{
  "model": "image embedding model",
  "dataset": "scattered letters and digits in many colours",
  "train_examples": 195000,
  "image_size": 64,
  "crop_scale_min": 0.8,
  "horizontal_flip": false,
  "translate": 0.06,
  "targets": ["largest"],
  "num_classes": 36,
  "embedding_dim": 192,
  "arch": "vit",
  "norm": "rmsnorm",
  "norm_position": "sandwich",
  "hidden_act": "quick_gelu",
  "mlp_ratio": 2,
  "head_dim": 48,
  "fused_qkv": false,
  "bias": "none",
  "qk_norm": false,
  "parallel_block": false,
  "inner_norm": false,
  "moe": "top_k",
  "num_experts": 32,
  "moe_every": 2,
  "expert_mlp_ratio": 1,
  "experts_per_token": 1,
  "shared_expert": false,
  "patch_size": [8, 8],
  "conv_stem": true,
  "layers": 10,
  "width": 128,
  "positions": "learned",
  "pooling": "class_token",
  "am_softmax_margin": 0.2,
  "am_softmax_scale": 16,
  "optimizer": "muon",
  "muon_scale": "match_rms_adamw",
  "learning_rate": 0.0041,
  "momentum": 0.95,
  "nesterov": false,
  "orthogonalizer": "polar_express",
  "adamw_lr_other_params": 0.0022,
  "max_grad_norm": 3.0,
  "max_steps": 5500,
  "batch_size": 64,
  "epochs": 1.8,
  "lr_schedule": "step",
  "warmup_steps": 110,
  "weight_decay": 0.0,
  "adamw_weight_decay_other_params": 0.01
}
Rows from block 3 of a small image embedding model, named by matrix and row number. Rows with one number within an expert belong to one neuron, the router's apart. Each number is 128 + 32 x the weight over its row's rms, rounded and kept within 0 to 255. All counts start at 0. Numbers have three digits each.
Before each expert's rows are labels from the 100 images, of 14976, where the router gives the expert most weight on average: "strongest on" is what is common among them. Only what is clearly more common there than usual is listed. The data: scattered letters and digits in many colours. In brackets: how many of the 100.
# router: router (model.blocks.3.mlp.router.weight, 32x128, trained with AdamW), inputs 0-63
# up: expert up (model.blocks.3.mlp.up, 32x128x128), inputs 0-63
# down: expert down (model.blocks.3.mlp.down, 32x128x128, transposed), outputs 0-63

# expert 0
strongest on: the character I (45); largest: I (40); the character J (26)
router.0:090136110108105112182124092065168106117132114144199115154152145101102167152157079105101101149127110089097144106178116104158117185084137155100056115126136122095081145094113169138092150105168059
up.5:185195136102147160107177171105096114173098142115163098098119128114156073163078119150083133152096126145137115128122110096063103122103112123130143164080118132115108076139139155115129135196113084
down.5:127099163113097079155138118069125150126104163110185128092118164158125142161158105158107141181085109190106143111175132150047105134161108095077137143111151099127128124066124095141100157170134098

# expert 20
strongest on: the character 5 (47); largest: 5 (41); the character J (29)
router.20:147143179110144147203163129058163178166170128125127145200120127119131103106187104091112161150183165132095152150209147141181111172150150117140108098152136129135138164088146183131177151156134091
up.13:195062105094105149089062139066185125175079157164088177086121131114097152134112150068093151106141144126123146111187187150129137076083123089109133107134163150143144103077129121140149098145102189
down.13:127120174183137111185187122105079204075123113110186136119110163129165127130127108127136193149189162144162167102106113139116102110134110127148143093093123122088137111156110104150095121157069121

# expert 26
strongest on: the character P (28); the character A (27); largest: P (26)
router.26:121162142084124153155176158080169178126163121180186105113126135117121136156154154120071139210132145119151155153171114084167161171113091167193066152132099103095085111048159162139162144180173122
up.0:165138159073145100151130173130123173145155128160074100062124146153163061121113166145148162155198142209140143163145158159189137129109136153149087156137096084099115129127126124101131157104141204
down.0:153140101130119149142141123110121147253108078132059115096092115126129096131100155134159113121143113165129087181096131145132122112180123137089091132163170099130135158168201073112131103116145196

# expert 19
strongest on: the character W (38); largest: W (32); the character E (28)
router.19:093163133126166132109127077120159117123172146119132159179070141138102127133175157036117124141107166090134133148173066174143124123171146149173078129165122094104075113142075204121132168120183110
up.19:141148132137154156111123126115134125107144111141072098108131164148155042091133185142168147069162155085057148107131096168130078102137160166114114161110126122111132150117119162155150083170129120
down.19:159147099106083142062102152125122185165155112175148153178178149086098139088092137138160143134097084165117131139176089138055159168121158101118149138128170152081183089110116142125161093132144115

# expert 21
strongest on: the character J (41); largest: J (39); the character 4 (27); largest: 4 (27)
router.21:143150099137153117189159130131140151122182109111169164142143096076119119183164125097195119146187157120123126149193074137116053172153123101160131151159147139130082114106154202153121156148179097
up.5:105099097118109124114147200076156149137138134166127140157158174164163102150154122170194112192143104155102097087116171151129077123091101079122050098082149105108168075079088209072137180118135117
down.5:142107113115167129144163125106138129135110152077106117102122134188146089110109139152113146171167070113158156080164182181096158135091098149117122107158144136112127121093183076179109152120213148

# expert 18
strongest on: the character B (36); largest: B (35); the character 6 (33); the character 0 (30)
router.18:094114157102143128192143115147128162144161148091131124108128148115152107195168088113146128174140185167124104175144111123153109175102146105139078146183133143109101130134125177173096142138095137
up.5:123150152127115146165162167096156199126149129134118129191122171145072107120107188175141159064101091107181100145043141133126160165133129112148073160161152092145106097170095150166156137100156144
down.5:158158112136125238040122141201152112133181141145088118075164104105130125121089090151126097222150141091151091166112141093140137105154089124134141149103118145192133136140143097133115112123098111

# expert 9
strongest on: the character J (72); largest: J (72); count: one (40)
router.9:119108143125119107183162096066158161111176153155137172137108074116112117178171130118125120130165189143127142119174111105093086139104124167146077137127185155104079114104161165145153182137181112
up.0:169114133164192132108130129084091146169102135094134116106132145174120118135137157081136126075114104150139096087136126203155115119164111177136151120115086115106060099149114150158142125131097148
down.0:155159155103098131141173162183138125109115092138106152194096162127120230127146075118147166147077129136093094148156098140137057142145125181158198113074152095170164080170153124113158116127124116

# expert 13
strongest on: the character E (89); largest: E (88)
router.13:160166146132160108165142098124138164098193122131144123171098129140149100198120090104151116175130150049134141163166121137124102167157124143179142113136126135083130127164142178149167172181165102
up.0:134131161113206087160135113171186129081178094130125095150145171144123084102094151164162149112117163082149079143174067132164099085100160132105159080137106132143102149076138110101108062083144097
down.0:150165187162086120103172134138159191116151137142155134131149112120136141095114102148136167154155122149090138095074132118092116168146156172067126121114145127107127155117159140155089166127140094

# expert 17
strongest on: the character D (40); largest: D (38); the character 0 (25)
router.17:118147175102188168148121150077170135105197122131183154155171089105103162195139142111082095125091210107099139184122134085086119145111150147170095122161083168094112131101138126118116149166092109
up.5:141145130183116094176155173074146207126123182152141126094095123149148076172140117087072096219123110144098140084073120170132131094175106131140066079175164103121086154119117112130143104146115144
down.5:095152102133121109097162154164155122167117124106063161179140093156143118091146140178130051099136162098096127090148123110086142129153113087156077186123154095073070136103126180132148104131132140

# expert 25
strongest on: the character T (47); largest: T (43)
router.25:132131147101200128113096122094178147133172176095166157159068209129107164116171120106102121131147184081096160146157064105064107157124156186133128119134143127085091104105190155143182154148149137
up.0:096082173108148128105102139133175102138131110085088159138139194087120097159145190114072106074142069116130119095101149090123133108098134098189126102123136148073138109158171104108171126159121125
down.0:115092113086079144117126105086151149084131152139135093107111159112120153089074120120119104152133146110139098052116107168145129124134163135169092172175153173145131185088119088078096199075095117

# expert 15
strongest on: the character T (56); largest: T (50)
router.15:154121174153114127144160125057146161094144142096136155169061105149152111166115088105098132151179214151119103113118104096147114116095101116108103112167145150127087157120155169130141146117159105
up.16:151122164152106126077122125106103096156152156111064129133141169143094179225152140149137187064190084088166141108132124171112092043157081128116047111149131089165136161169135108158090091138063144
down.16:205153132149080155099119073123128142107115207106063201106158089094150135121130154131155169192133161096170116175126166115158113138130100147131148158163133110135131108146111112168143103091166157

# expert 27
strongest on: the character 8 (53); largest: 8 (51); count: one (37); the character B (29)
router.27:148133115112158095193163103075181111118128134123165141111107098117120164155211085131170135185141152084082145127147063127144091152128140141156135125153116121107110159089168179100171133170097171
up.5:247152071143125090084132148136186090160114146159147135090159125120142128138063164146156098115128119099128146100084130140125164170164106152078123175149140117134115127045087132074144179108118063
down.5:140165133161114141074113097124076150099121189133187091082192122151112083104118103131075116114120121090138159114127117140160133153148154110091176109159124126104137163158099096141131058071183085

# expert 8
strongest on: the character M (38); the character V (37); largest: V (31); largest: M (31)
router.8:102139119094089144191163114094157085137179143121149151076125127091143143142146149137125135142161165116087136168213161121111124176120131139183143084186135128079155096094125202111102125173105102
up.8:099159114148115169078113151136057099147114104120087108160085075080120150104146145121062108140167141125150137083084140142089157144101101084141108137082109103107119125130107104115105107160154123
down.8:132123150146125115135105131187144093104136132167104124111165106206145122135169132139110150116129098097152115157156151114111135163101187131128120145161113167105145094156121090115173204118140190

# expert 24
strongest on: the character L (54); largest: L (51)
router.24:078137113132125134154118104139112153121132129195212105186079149123165152111164150109092149072176166127123112138157159089104096113179117115127127100121168137106116133082154184130182183146145130
up.13:122093111121129082182147185134165163088154101138110103158145058150116136118137117073089162117148118123130138186143105109089122095124154127139124111103117152115117110175117141092141096096051101
down.13:129098158158113107128155121161154099083137206126176092190128146150150119146136118116102134096143167117055157138102121151158076142124132088167073149097120117139125145111224115123088144182108080

# expert 10
strongest on: count: one (37); the character V (32); largest: V (29)
router.10:146170076084192175149135140135145151122190132105150148150094108110158133125152122069083145164127163122104104191177091099161140144147125128134100126130130190080105107085135181144176190101195126
up.0:102114159105109130134105088179107074156168103094115135130182151172154174112166168125063101078200087113151112119099142100152150123119139119098080076106193151171091135159201091183088103158071186
down.0:158104130149182170112124075168073103166078132197064103142096110072149144169140107138101124138137183158120144166124194170142090153083139097122129048179074104107122147148116139074146170114156120

# expert 5
strongest on: the character V (62); largest: V (57)
router.5:056078115090140089176109169103138120137169132109144109110154180070150092144166110154066099165143125113112124116147076146169205139150109127082153089156174113126086093116185119138099183129067083
up.5:143155116136116115132108146119148162082111206148150133135117165097228148132129153114142146075134131154139129170113169130133163080145163125130024140087148159130098116184190141191099165104137116
down.5:119137129136153093179181168104115138124113130097138163083118139182149157083142083138124156102115151182066117152133121116082128160117107118146108126069190096152091116178120108107108143124116096